config.yaml
model: "multi-label audio tagger"
train_examples: 78125
noise_aug: 0.002
wave_strides: [5, 2, 2, 2, 2, 2]
num_labels: 29
init: "trunc_normal_002"
optimizer: "adamw"
learning_rate: 0.0024
beta1: 0.9
beta2: 0.999
max_steps: 25900
batch_size: 64
epochs: 21.2
lr_schedule: "step"
warmup_steps: 5180
Rows from block 4, named by matrix and row number. Rows with one number belong to one channel. Each number is 128 + 32 x the weight over its row's rms, rounded and kept within 0 to 255. All counts start at 0. Numbers have three digits each. After the name is the row's rms in percent of the matrix's.
# filt: filter width-3 conv, dilation 16 (model.blocks.4.filt.weight, 192x192x3), inputs 180-191, a 3 kernel for each
# gate: gate width-3 conv, dilation 16 (model.blocks.4.gate.weight, 192x192x3), inputs 180-191, a 3 kernel for each
filt.29 100:110174192152137087077111143127106115130086143146172137118150112156153152116139151172128126078076137175146127
gate.29 102:102140174189169194155163181113119127129145124192142174107099123129166117135174158115062106131124128106135135
filt.30 088:164150120158129115150130164142144144099142116139121153123105139130151118162142119082152140111081083130175153
gate.30 095:090131165119121101132126152164155144116153134162160157131140136148163145169192159129092095086143180190159129
filt.31 102:092131165175146136154154079110125162097134122122147144145145086055108145124119111053162173109127114081142161
gate.31 111:163127088131097132097118112095121142064190081075153096101162049078124144051147114126166130098148090108144162
filt.32 122:083110128145175126185121124145118139154125097225140141202116115144140150224120127080141152156112116141128139
gate.32 103:109132180106124170096013109127121126165145112123155158159105136154145158158105100108124118147099119121120111
filt.33 088:132105159125125186095164187121099099107154081156139176102150108166129115092139136160082145108177089141088090
gate.33 101:160110131151181087075181129128131148108099181168176182095135137163140169127173182118135114120126199125138140
filt.34 094:109100098102128109037130087124100074155158128077160109104132141127068146106124143129169095108179154107091096
gate.34 098:156153109072109193149128174170123151125165128165147177119130118103165143136153147125066122147138098120107154
filt.35 103:127140149168136181176105128143164167178168170204120103169101050124120118159112109101136145150095140152119091
gate.35 102:048147176156162103094078115117084083100176159144146138098127105174186176137153138169142127083109109177117140
filt.36 094:095143101145076075050137095131133148163134156142163053121150089137117153069152081090167209107119120106122166
gate.36 101:072119147111143163150212146119104124143154116132197231154146128114140123173198157116109098144147091141133141
filt.37 097:142179091102169088123172141121069138108101118098168104156133133115148140122134130124098124145089101098075172
gate.37 095:152179152135097133158125168135210187112078186161127125136089153136095090161136132151143135140184151114097162
filt.38 111:139158119130136125183154114165127119077136167155155114134120127113094085161111094090109154103130129119077144
gate.38 097:116185137084119090090056111094139166174176090121186188134135164151101087129123135122118129194173149153113191
filt.39 099:116123147102116153146134107173144171154197103089089134140148083148156165134123115108153173078142128129115132
gate.39 103:161166139144169136158141169149162168113093172148162138122080147179141164171122164043079135132105168133108159
filt.40 102:113131102158151166090109129127114109098234121088182164075192112152133115101156124132115155066192135149080134
gate.40 096:137127146119118144095153144154107138132154143172137188132116141174106124161129143097167131150120161084201110
filt.41 090:140144146102201106113119115122093129109113173128119147145094201157129120110114152191068091087109154160127102
gate.41 096:107186117076144128132205159182131127156120147098163143075106141168134148132139153159095065085123139170134119
filt.42 098:148156145134125145112113150112126097141106119121116100137126143169167134171183157126112114126140118138177148
gate.42 102:146151168103154130148120140124137155165147140102112137097045136122116099064065080100111084170121159100134108
filt.43 090:103122029169107145173142188057074129124171086139166152121157142123112129116165156086144131113171114067064139
gate.43 092:128047182134150123143166136102168087112128136148141158106096139157148123182171111090151087125127150102169044
filt.44 107:172060148162137189074105161091107142078156061155135145089151132180171131140190163076092126106118074108158111
gate.44 097:116186138126142153120178137141157137146148139166118140107130095166133084133140132141132126129113147166101148
filt.45 107:158145143060123138077122121091063094118108085083086123131097125230232147134144141092073116107121126159159131
gate.45 100:113109113143154111146102171098148123144120163136142110140102146148112068148130142075090150091054136149118101
filt.46 096:126110158116121129119139133117122153150137154105120152125120135143125131092097133154131122173155135120110134
gate.46 095:086073179112120168132110135126119143163131126123094190128077158119158101124124160122124112145107112134164131
filt.47 096:131107097114104108148116114089147136122150120120136097140110127102189118145123096039174087140091138094168119
gate.47 103:152104162122135115122153167142137136091124174108153157104144136116139133100175180139125149132153187110134133
filt.48 100:130109102140167097143131072066149166120118140152125067134071137143122111146099086066187149136124117094145122
gate.48 098:125129081164172102086154094076096096106089136139122084114103118165172196137154176154102108116075126168151159
filt.49 105:168127144085087088014087129108103137082108171149104125085114153134130141095102141075093139131149167110109141
gate.49 108:144074097166160154154130225104116137111155130160142179137117158176166118162121154093105126143113140097092132
filt.50 101:170148125112097197042097170110096088128177102090125163113150146135134102071130131184096115120158118109104138
gate.50 098:076122173152098083162102111111157130133127124118100107132073123187133139130092111118117095091095136161172101
filt.51 099:141113151136147127155125125139130140096104120041152110099061090108100095092087119172111160111135131116072145
gate.51 091:158153104081122088079138145095091186136126115133167106111171111145145114138152141070088129121133061106117203
filt.52 102:169139178069094151132089100112090147177109153094112132109091155074135102088068127113112166188116121021132170
gate.52 094:134175087142184150138166116086076109131165129179178178135130143134195153173156145135052127182128109130072162
filt.53 113:130138075129084136105180145128139160135136136198161126142178120203099118173134116048143124146141112163115133
gate.53 101:155141126147128148125142141105140144076161128115161157027125156130136178115142133149126116150151112083143198
filt.54 097:116176146090157110112101089130108179165076126144171111228166143168098138196166147137138115148135117152136163
gate.54 108:149114145137111128156123167158164120105157171146149172093104142145153114150165167069122098103117157119152144
filt.55 096:208131124129103132129198146142132137200122122154118118174119115106123142135129103152147134201146126071122111
gate.55 100:133179189141157151133137121106126120103042117174124161134095158177135120178128120069080113127100073125139145
filt.56 088:140150138132140133102146105123120113100120139141139119131163099144115162170149113100147108087110129181233050
gate.56 094:176170044165182200119125140138126152116113120152118164128112158173165133140147176043102151082082099168191196
filt.57 100:133166127135197159113143100080076129118108188098155136074138178143137154100161173149135116122099070129124111
gate.57 098:152129143158134118152150119108109077112114110150126146128136127109164117123185174109091141126098120131135134
filt.58 097:103127094233141089146110154051126011123116172193107117158144118126157144135164150086109083091076157103131112
gate.58 102:194126136119161161173205168141101152129109140160167152184130141108115150168120148117053102161125134094098131
filt.59 100:019087099117106098197090120084123144142091147122088112176070140104159094162104107176121119169097141110165108
gate.59 093:180069225119122182182175128143115122108108148122164166082123137136108103115127116088143100109149132110112097
filt.60 097:127143114127076109199114133076136155068136122096131144109160125082119113138142126098147173127140095089108191
gate.60 099:186113129094195144182178161117120139177189116116129113139094077113157145127142115088157151166106071088164175
filt.61 097:157127136129113106132133137152130175137129115065081104131133126177171152154179163128129152144139142148162164
gate.61 096:145121069145118176124146174169158146146145109126107132104077113140181144120118124114096096142114129105151156
filt.62 103:097090101063053121071093137165107171155216139088095117124135135152126133101091127140113132104142131165163146
gate.62 100:067116131197182111168163106113124103066072201141183130081104145163155135115173164044094115121147145147092119
filt.63 100:144097160126144152130142157149140124061122074101107162061107139153138121098132178218102134107146140163142115
gate.63 100:090139115131115139083153162159113099139112231103134170106147180134109130117172189199075099079102185162108116
filt.64 093:106131135109193140131117140135143084148084096121144120156091155119065115100082132123086092143104160093081063
gate.64 098:128122101193142149121120184150148113097136160177184181131114160122158157130148186085091142153156136109109149
filt.65 086:039122150127158164139128137105101132128170134146184160148177146123142122171134144136122105098147141140087104
gate.65 097:145119131150149103194154194111142157122157167143133166105107155124170126133161163116096106114123130119174155
filt.66 098:116141086206079116149136123170129067110090216188144131108147156109124144118150166193104087101134173159110116
gate.66 105:164167139092186092098166109163118129124114110119145131107112093158118171131129142158105136088104133173115136
filt.67 105:110144157180156122197144150121120079099161141136145138176167110104140168136141147080106154094163149126148106
gate.67 098:142144083144157144125128116116116094120082127171176146144065098157130124152124114085107125105098112105110153
filt.68 098:068093137095133131089194219146071122135152141123155051132206106133112149132180127110135131135185164147097110
gate.68 096:105215102170127094186154164142149114153113175134130168133102150118214115130172163133078094130126171113113157
filt.69 097:121165197169105093113110104052071105132131166179116153145092113111086183117060154126121115154148166083122110
gate.69 106:135126166200153105143155135169133123165147171119117139112091139209249178168178204076056134105126098150162171
filt.70 098:173176137128166164116137153097060105179094142121117166127099118166190132122110125125076141133107161139113136
gate.70 096:129146159150146118181175156142136205082144145126136156102152120197215140159181167109112141105131156183157171
filt.71 101:073142198171183110128123065091093070130046139157115140118090148131119094122079102122083100079087165166150082
gate.71 098:119023170090165142131134179128115104134118121118148126145100176149199080175147143083067126126096172134184074
filt.72 096:126098110109102162143102149152144080107136082158104107109120118092100133131094109149150106101118129171145096
gate.72 098:137169127130133132185134169120161098107147149119176195115095153208148124161127166101087078119171157142112130
filt.73 097:146112097104140146156144137144101068137091102102096140103103182140126083133111104153084049136104102133132083
gate.73 105:111140151128145153132164176089148143124146118133227148153178112145136113174190158055109075130145124121121139
filt.74 098:106093120131107160117149144102087153210162124142094161162152124119139098133127139091109096201123139093127126
gate.74 102:070112149149178165137141147118117048100151143160165234114119140160126131183176180119103089111149203175142103
filt.75 110:101133121097136105194190146134169140127100141029062037139127112116112117186156121139154158131108144161145152
gate.75 107:079102109195217163076084119136150104102100156116119147052078145141161105097125134119079116045053113161156145
filt.76 103:133094070113068137111119127123152141105186158103093097084123083124137109125116077139181146121152118134142123
gate.76 102:120125147087129143132145178168128131066174132095157192117168172128137096100153155167088111095184139164117133
filt.77 101:113168115124134078157169141086180155176038144151063112181101152129133088124111120102131130197032169094154136
gate.77 104:090136095177151153125145161173050194091143079167145154125110150155134116188118172086078123102130090159098156
filt.78 103:118154081112125109133149126137115151188095104149134106157138141124122121156135138059178102165127158091140122
gate.78 100:168143157108076078152105123130115111143121159102112095127113080086091168083102130180131130157140142107101149
filt.79 101:167121142107110112090103166150166139097186137066126165079119198142072061086113137143115060120179131146123082
gate.79 099:168217119167096081147167205133120135093151079125141112144135149068138117124127142092122099122102101068113135
filt.80 099:099121168150180092123127099140132160120108090141136080133116044111106151130130091155134225127134089108120215
gate.80 105:139157102194126172151144151148121087115200142165186172110159109125151159134166127134118121102148160126142142
filt.81 101:197134145160112212131101173167140186135193077149138184147161149095077104136120149130152162127172055106107170
gate.81 108:152050169086162114153182146113137147145141112151171177104097117125129128110136165079052117125126114096107137
filt.82 095:174129065167112147111131161084118085133128150127123118143110171107180142156131156069177084143107127098170109
gate.82 102:162091125094124178086123211156131109131176172071131188082140205108142124091145180162099099089149191132120075
filt.83 107:164117104208168128128011099095155197114143145183137102110092121150103125113087086149161149103119111123128155
gate.83 103:169143110144147149119112166141101103116110175160160231080123187138126146113135176120046073154162180108117128
filt.84 103:117168160092148089226169122130132145132060126189119126223083093120138110195116096094114131162072137117112143
gate.84 091:091228172132139103122102110139081099115120163148188169087151155105186138077154128116098158153185161162082137
filt.85 105:103143096166105144147101134112103127094134098090169134102159117078149136102153146091154147113160100087137178
gate.85 102:161142171110162146095126080135141138151153116122173106130077014162141155134116050104133207151175097136116140
filt.86 102:088123064160124123153147170171025138124181093077185149057165121187146164087142128140131133090176104156081129
gate.86 099:156121147137156150174167153032255078121142130139129146149140143168101156125151145083130113124147142112157136
filt.87 100:089099076202117103144117130054120137140079160154160132175118125192148146175133155104120120077076133112124134
gate.87 097:133101112147131140107125183113105144108138135135151160108114149161195090148158160081034135099118136132135091
filt.88 102:158132114112134188082149164139079106146099127085121148089131122142120165083155144210096172134161130144106156
gate.88 103:137155129149082161142127181106139124116146113097138126070149081178131118102126116165116125136148121155120132
filt.89 096:117146171116142134050133130161118145115120188101134168066164091140155189077152145182078196099149107178126151
gate.89 099:171071094171128145157152178094151144122124183114129161092106162160144174127148200108154112160094166110175171
filt.90 090:119141112047150155079139144169146121161116116134094101124076113183123108125106105203117090104138146198110071
gate.90 100:115154150089159135133160169098102107108119145070199152086119113112134158076147128090145117139114121090123116
filt.91 092:100134180150065137115087129154137076166113102128081082122123061162162121122132100181090104123125152162181083
gate.91 096:118137109115150184106177152143146190107124126173150138107128077122161165171172125077060126160125101118156197
filt.92 096:156130110105127165121140145147147176112155111145137140145160125125110124146139130155184107178136109086096096
gate.92 099:110139143114170169146202189147141140142129107117143143095148099117142133140188142136085111134157101152146184
filt.93 111:122171123169098137184136116150128126135106116248136123194149120126133120196133117123090112145092119153127113
gate.93 096:147136114112090138105134152138131090124104141113117116124153159161128117127130129198097085121143132164103073
filt.94 098:170140174131146142132151132126090143169134167085122120095118114170137121135082097058110171158131122103104153
gate.94 099:173147057148109122158150161111111100095178129146161184092165146198129127155173166107094103076180113153100141
filt.95 114:116158168152195120099128089171135141091053110199230149124129129150129152131162163134086124112130094139115143
gate.95 105:093125129153113178216132146150120109089169116099131161111117123126145133130123128152119099126148126152128104
filt.96 100:104090111122113133124132116129147134106134141117130111129145120090106130117121114107135133148131106123125113
gate.96 096:110121137124086083088100113133168122120128184095114180073132200134111094109098125123143135110135153153089092
filt.97 106:170139104122152126087125130132111126075120157086145137087089138129121135082107133129092135093145127119127158
gate.97 099:090127125174083140107116115171138087155155134224165186148122111142164119137149148149149125141181172142120076
filt.98 095:120077107082106085074112112160096149144099163095121113099080155170146103112135118152129122121144121162119136
gate.98 105:131155068130129164147165127111134150122102130153141155129135141218148099217159106061068151083121091169118140
filt.99 093:124096092145093137099152158132125094135134160156109134131166142171140145130138145230104064124141141170131123
gate.99 108:144143145154147106097097120109107154087098117090155137043080078118129177078135161169145135186109127126151186
filt.100 100:148144104106166136115118140073138133174139120144134108165100146104115134155117143056173107180149170093131124
gate.100 101:164163131085135108077092138128099146089136137094142159076127133138138143090153149224119121079156148164125127
filt.101 098:210231161137131136174130145133130168141135078126151140154138131152095092144117132121119136122175117122080121
gate.101 099:229173207144168151103119127177155090072120128157181168040092093104109125086118097113135108113149157094098068
filt.102 088:139057122153143149115111109136151088103153164120119128167179095123145127118141119112139146112083157132190073
gate.102 106:171169151083162107141112049102129158137074149101164095129055035168124109146119064150128136114089131125106118
filt.103 100:105138168195139155125097154095175106146156101181125106153153121164128157175121173085119129122127127119156157
gate.103 100:131129115035078136121126117168233175148080097131116113185052080132086132177105089126157124165127124139156155
filt.104 099:163164182127117098153178096081085166115119118081116113114156075135144109115151091076106143154090084075123147
gate.104 098:116131187155140131124161126172158074115097131185126096093084091110151187148121116123131103126100134151166088
filt.105 099:175117087159131061202128112141128107100136189182113136147113193076095127148117155119155122134098129060146130
gate.105 097:147082145133119144112138187119151139144177123123126163098119171150126138124145164131161151154139131101165184
filt.106 104:130140130157157128141088141145149153099075155104109160093099088081093144086137111173076186122111081147155181
gate.106 104:109140104193124122166141159124137103125175173138153175084147127133163152116143147138134122115140174122134137
filt.107 105:180113167138127077182141100157195120065126141153134108185133140057137143105105114104133136102118155126164132
gate.107 106:116134111134174209204166172093086152119135110151154183124136169123117122142136156114058101102148126133102114
filt.108 100:106149110135162111139125100104147143167118126151130112172091156123118148152108178079156129125103112123148118
gate.108 105:175130170174139074107124093101142133079125176140129152099114099095120194072123156183111135125108145109141136
filt.109 101:170132109178097112195118216129160121091109130165114137146105154181140099156088144108131159089099180144128106
gate.109 100:129134146123085139113181198142073111142174130089136141084181174143166119121209177089041083100148141125119089
filt.110 087:125164131142150139155103133105121100162073085152104086167083108148168123162148116145079077130105154150150090
gate.110 099:156139144132173116095149168105104121164130194106181155091112134145170167122165168123096083108126153141142148
filt.111 110:121124085145116111146077107128085143112136148106096067119092081165118107108076067135157147121158144126088128
gate.111 101:142125165161148127095124139160128098119092144168161174127117107146136150127141154125114097075088192153163112
filt.112 106:092177120203163101136172141074139159094113175127106121115135161077117115098150152054117147119100121068101173
gate.112 114:136133126122130165211144136166130123168081144198166148219114113127136132213148136111098118170125098128133163
filt.113 099:052055121086155113145148161174171118164092139099128165119089154132158104081126142109109122168107185174212077
gate.113 097:116109122175129146166170160107081119108132103125101155124142116138116153167159213067104155049085115198184127
filt.114 105:176127120063134122208192122131109127123071139120053142131062142138135164107080137197114120115112111127093124
gate.114 096:118232124078141123134153115139161152144138104191135174128102151142151159145115155110096113135145090179076173
filt.115 098:156128141119141113099084107145135115137095107141143081113070119169161147121108107191125082111126139152140080
gate.115 100:124089180062161100117129118094131119160154146051139101100126114123126125109127101087147189139163126121125131
filt.116 099:060148142168127156191132094112111154149123142167143143191149096098106123185123105030144185122093093086114156
gate.116 098:136139168155166126170158094080145143116117098108121106162091022137126156172129052036159174143116070089136136
filt.117 100:123148159140161090096124112132160143145098169226135146212096129082087120123049129138096149159113174095081135
gate.117 098:111087116153162140190145162119131116129097122146089114128120145157139125187155175141123133126054155145181139
filt.118 097:176126103092090128153129145125134149101170112116113113088104163118152127130149129166176089152175105118107167
gate.118 102:116124140137098133163107084113130112110087159159141097177116076122095153162117103098101123119070095133148107
filt.119 099:160122115107158145062146173153111111134092092094123133114104173173143113097100133174091099119184174169086086
gate.119 098:164193107116114093112143174112122134109112151056143108072110105106151150079144150118158114138121140091160159
filt.120 098:120144078135135127107135118136122149146172120129172193105141138109155169121156163130188119125200074115111207
gate.120 103:123116167137156138088143152160147146143109125148186174108120129162151107154164160111026147110096129145163113
filt.121 096:082133155165129155158120152129139074098192162090124182126148137110128125115146172124134119079130159130148099
gate.121 088:126184105091092099181110143123084165103150153092165130103127155091147122106157130090122142127166081083078196
filt.122 106:097100120101119136128127125099095165135098144128144106180150096232163090255158084166136129053134185192150115
gate.122 098:161169181134108160119115156137095090114171165147136181108114159146109058116075078100097108100140214124078057
filt.123 098:165084129170135131143153088062108091109134125121129138129184117114179137101172143121138168119091115100159154
gate.123 107:134190115092155162205172147174082142132095162163172128149083068157149149196136109111124143110133147182097144
filt.124 105:146167128216118156172108110116150147148101120165105089165120077122135145156095083133105183137076092128136128
gate.124 092:102068176163102154138098168134135098118088119165187129170150110115131132155164131118117085111029125122188070
filt.125 102:103074131198171164135149132122086082057113094135109062109147082126120117110134067167111161101130089168119163
gate.125 110:116123123166183105188136108111092115103115196154158168091111145143180187145161184152098096130101138137145163
filt.126 123:090146131161169145201126120138143153192084136252115121208114122117112120207106119081127134159100136109114122
gate.126 103:156131141081122138029025079171173130147089125148116118115060151163152097139072118173135184146086141182173114
filt.127 099:118144149109147161098094187162107098104118050188166092140118134134126120158105106133134110102126050138111114
gate.127 106:115099129152138134194186205087101107118154139156152174118109122183168123177179199090114104146118158122151145
filt.128 101:158141153068148156091138109184120185159147136052109126083069132099104128034063117137126129166165097124094132
gate.128 099:184172163122143097155115110152156072122104156098114125091043088129146105101094050097108090119083230153138075
filt.129 101:140128109091121176082128183185126093104140168111136201070157201154152159100149213213091126109113141172147125
gate.129 099:142093082095132138060123122118084150058140148065148134064140147117113130086145158138089066062126140157104129
filt.130 106:122176107160129142072000107153117138107149121136179187081144138147141141114129118148128099119169103179107149
gate.130 096:139014121141111150126099133146113101135105185184170173153098172126140125133120129124088095121088149101182026
filt.131 092:147141112175127113124126119128157150083048103136111139068123117130114125112129104095131121142132080105104191
gate.131 105:190171146200157134135129112130184109163076104167144099131004084117126114105115114157148172136085092109140132
filt.132 097:108166152159105155120093111157147113112170150117125137117119128092101123130125140132135155141138113114110118
gate.132 097:163170190154129182124127181138090047085157157160129189094127172175204160137145152144102055118132154144129087
filt.133 094:070147125147117133018087101088124124148180139165181127098154117093105136046110131158164134178178136105112142
gate.133 099:078070095124126158130166196160132155121162169138167166091129114163159152151164169121116149069142118189153178
filt.134 098:097162154138131116211182113157143094135130118086176089191134114112127135209157148081145093125116115131102119
gate.134 103:109166141165182176121099153145098126156106103198220219154105154130141115133141168153076090138104123125137115
filt.135 097:210160163151099085075083102095082133127180111122116155096157115180167114116157123147110165100125144150172153
gate.135 099:127128101159157166136139158114189154111100119151171208118083157231146074158139143065131129108123182146131095
filt.136 088:142173169100125095145135106137142165084168130146143148116154067118138143138163147132148206114167115128107144
gate.136 091:128087149152084171125151200111120122136159097170152199107144138130158164148212206128062083168184139131127150
filt.137 089:155147152123141153142118135143176158139129096164116125148125130109074155146107134138149126165160112121083130
gate.137 097:144152141087220167166168104157179187119060127061124176104095138154154124140111143110059132084075118192144122
filt.138 094:169177106132131123173097099127120129147140128178168144180167126166157121180148145117120159148165106102053166
gate.138 093:136077086171117164120145104163156135138103107105091172097108148158125131117108175076096149058075082139190163
filt.139 105:070105122148121136133157135078101131116212109063110121089167106147150138126164115102175137111193108123130143
gate.139 105:111107144130189180159201145147107123133149127122217190109184129090125181131192200087099081155129114117101152
filt.140 099:172097038108120158068148214153103102141081108113096155115121216152117077102123159213097108114098113150110072
gate.140 100:124145132139090075151149138107109123145142191125148109136132112134166169158161141098118094110105179114136103
filt.141 095:138085143087188126149189138107082146131121127159157140124109135143119148162158170082161110172119113088152171
gate.141 098:158115122153144166081148109137135152090137131126154176076174183149077090127129110151158126144199175113162135
filt.142 100:038106170116101143175125173135142145191149109170102117169121111114113114152099127084144130171099097099152147
gate.142 101:177141169160165181095084133108137131142127118117130150109061083200204163125122112114110095139130143104153143
filt.143 104:189127066141095140162143133126133101122199193115110068096136083124114123103105073130194139119160167081094099
gate.143 107:169093123100110202051152198148117130110165072142160226097160123167140125132160177123094129153183143140145122
filt.144 100:089134132118121144134138133139117108101150120133156127103145108085122201069102117143165117129171173135134119
gate.144 100:133093084149123127164126143123088089122128135128149164139136139186231060151149090111096160097122159134134103
filt.145 095:146147153132122151154119133248233048120134111129165141100121149105115155085106157141138123123124097165151108
gate.145 098:108183109090124098177149156173184166123082147138134108137110122125100066164136114076121188096118202156098089
filt.146 098:182139103072186068136158111100108146116104132086147115102108170154150142121122129124129124135131145086107187
gate.146 104:102175172159166150174107054145157176111134148120171153112084091139115157138103119179165132082103091106105170
filt.147 097:123133169167172105181153099108142153112084102132114105156101105116117149158126093057166194132112103097148137
gate.147 101:121114115107123079106135113105158139140101161130120079117093126144107164079110150177132122169137173129123124
filt.148 098:126117187086165092081132012188172195097087156124147074104118081128098155088113106138081161064131113163131174
gate.148 102:101141113159083154172125179139115102139157171129154145135130143169142179149138160083137070084151145150117117
filt.149 100:106111120076177115131127136113100108181118114165155123155129157189122149188127149187119128127109155173111121
gate.149 101:113108169163190133200173108160140121130137126186201210148109117143080125181149156133089123119135142144140124
filt.150 095:132122104147172165117163164151067143076100172134144113097093157144085142111087174118124147069114135152096157
gate.150 099:129076153156149116223204152094091093121123152154108125120109124165161120201167155120095081149136166136129105
filt.151 110:122181124068144087128165147129165155159043167134107063166077096115111170126103138119116164139049117143156179
gate.151 104:096173136096142154123147153118143140149187137167141141131148116118134118141144151123086164136170107187066164
filt.152 108:117105119136141128120112126095121112114148130045125105098132128102114125071112123073133132145159156110115115
gate.152 105:112156171165174133181136068086111121138072095149164116181085065111125182155122071138150165149128064090120187
filt.153 094:097129109126164060147137108186191134132071143128105100132117145176146088194154120195114142121104082141113139
gate.153 095:091113162092147162119175125154153175174148113095136161109102116173155170148146174126090103124116068164125153
filt.154 095:091135129097088105176124113173131129092122144064083115084081126116122097097089093158115106122136130110055144
gate.154 090:166179115128143134134108139172132167107119124151141149083086155114156143102124148131089112151149140156132176
filt.155 102:168150121141091071123105116167141083093187179127158112065118143062097171042095144114133147143185147121108116
gate.155 099:095175173141164131163140112146084183119141194088133142115107098118125060129127110104104158097094211145105120
filt.156 105:161127183144143189068154153148159115094111113177146209082138128148116135111128150138086184098141109144112111
gate.156 106:117090134089144147158159196164112163111193120131148178110154125161148140141174171103081092109150168149121115
filt.157 095:077079096151154092095093124000004102153111165174162116155118136150170088118105115115088135128101121083086125
gate.157 094:167168183122138130141141118145224182137109160156144162134083144115102090111097121074097113120116155128155117
filt.158 097:103105119173126158150143146166102091111109137154166170103169118101138152120158165200084102087123102142117134
gate.158 097:124157166090150086106117095137126150134166169078120090101126114112098169079119138223126102095168133162095150
filt.159 106:135161179141076106132141128153158176174171161141137159152130196130185118144153188111192067134116179126152093
gate.159 101:084104140125123158101125177119143132135197139076119153058137154163139125120158149203128083125213194184139119
filt.160 106:151140157155086165149096173115095115137143049111105144112157096145136133119135102136079167121136100131114118
gate.160 105:196225186167105162045079136099131105110099132164103169059094120168119097088102115123116080095120158106130108
filt.161 101:177123122136125169067114149121118135090133124127121140093111147164096162130126184178136131085190129190097128
gate.161 098:103128212179109130134197099114098126113102129170121144127137118090135111123151128108068097096122141155149055
filt.162 100:148180064147124134174120103160119119138097195168137157195093149081161136144102160159132057113083156101130096
gate.162 106:112113103160136159109215165088130115144132176156127154113150124204095140137161139122120117116158198143091109
filt.163 126:160123084116115092060150127128132127080078132033111108040129111125133127037128132130121128120118129116133141
gate.163 094:141117180105202168122146110117105117121106112099132144135109130101136166124116123086128156150137109104137129
filt.164 103:098136156109136158143118139172152068120134130111116128086126127083111137081112121100095119097081126152148116
gate.164 100:127142138152152165115109164150140124103177160147143151097149135145151097136154140143115097084115150118113110
filt.165 110:143138140127145129083094120140181116087097183070132127050075132103105166065107157169146129084095117108143183
gate.165 098:111132142113099162075121164166114045096149130138125155096136134134151190092147182140121114085129139194155067
filt.166 104:136135180128044127113080147173125074106142163138099150128128136103180172097113162137133094122125146161165107
gate.166 103:101128135117150152077080148170160149136131120095143177109105114128091124059095130162134141088138176161123108
filt.167 105:071117099120133114052149152093129131108171082084156115079189135183144115097161130167154147089181133130121135
gate.167 097:107232229171105147179118151150149158110148125168135160152114102136078077128121113125143142123105107142141124
filt.168 098:182172124153077134112138141122135077154143118091109104051139165148153111104149133093184070103098171133164069
gate.168 098:122116111106173240176191189134130157124142129091153188112129152143138145149177197110081112129157174138117109
filt.169 102:129137078048178100055154134119114117125142082061167110110112131105114110049112131124131137118156112123065148
gate.169 103:144144111080093048143093093142179186112082113034073102086079124129145121098125124082163109133109128149195151
filt.170 105:143138142168105100132121144100053053073214081133140122115195129136135169108156148122135117105208107120066134
gate.170 093:145106128086113150091138152113138117149141126153140195131117145149103140144143148107180078181097174100203058
filt.171 093:117061119168193179172115156158136076153128092193182166130129146078101138149192165170142097154158116124109087
gate.171 097:106177175134189162178194169147103130136073094131145147082100124195191159147154149077041107142108143178166166
filt.172 096:107138167065184149122177131155107139137152109096139116141163077083079129123154108118116174148164128152112130
gate.172 099:089108070139146140168159146142095132118185163117113157047108130106149123116122144156104122116158110109141170
filt.173 099:077153102123131153125122146136114113124160094193102119139134108153122118146104122210111172154137124149109117
gate.173 094:126145129144145128119113099136105095103128164133141104119101079114109138147114135157086081107136122155127163
filt.174 098:185131106120146078091141135117111171146196183154156124140184113134161119122145119187098146142181173098080127
gate.174 101:174146107104139150162221195108182132091098092141108130121080114126129144179154152049104097122119117152167141
filt.175 098:195142149140144098129173098113115113084088130156084116127091120191194097169132086052033117094115131118115138
gate.175 103:128132127149131091187154157114144159154117159149145139146123155099173070117149129098089147137125158119145108
filt.176 104:058081124142136138162153124000000163089132122129141129144172094140128123185165101107160114106143103155120127
gate.176 100:110133044151108116191128131093109000116126125136117164134122150163136127196155164108107131114106158138131114
filt.177 104:088166121169086118195126133135128121167111144176103097197129104099079164172119124026145118167100119102142129
gate.177 101:121123147085147094081136075104093133147111183111116108117074116154135147151100133139111152132106168141146144
filt.178 100:109121052097139088100079120143144116151067202134139111141072135153117154119092121181108082106081167157118123
gate.178 101:100181111100156061151181155131079101133123173107185120117103149143129146124146159120096087102161187156119121
filt.179 107:160174160129140141145142115144152091131152111138142156123122116089098115048059066107111094200201125077069077
gate.179 097:130153189159125158204151130214179160122119143104093106133130132068088072118108103159142101173129158098064056
filt.180 096:134103151110145140122193122104128141190116120155124148137122110135094156114097099186141157154122133119151112
gate.180 094:123027122217168152143154146169140131114142130162170153101119150130131168161175170070140124088113132119175113
filt.181 097:105101118125149094154128118102128165095093139091138171105105178131115132141122145103118172120114121102131203
gate.181 108:139121163061174162101147117153126102132136140055149168080126094140170170095141112105115134142108095110133158
filt.182 116:142128119129124137079142138129116117073161126015148151042153136118148136035150129161131128093159126141124124
gate.182 102:147134143132146120128101050159092137086024128056070111102022114124122110098076101159136140100108121148145125
filt.183 102:133060098074127161035180171126121113155121132029114138094137117138082116065125104150146127130136094156116138
gate.183 100:115174104109146165142135196119145114156075106111145135162129143144129122139153163133093071130110118176136092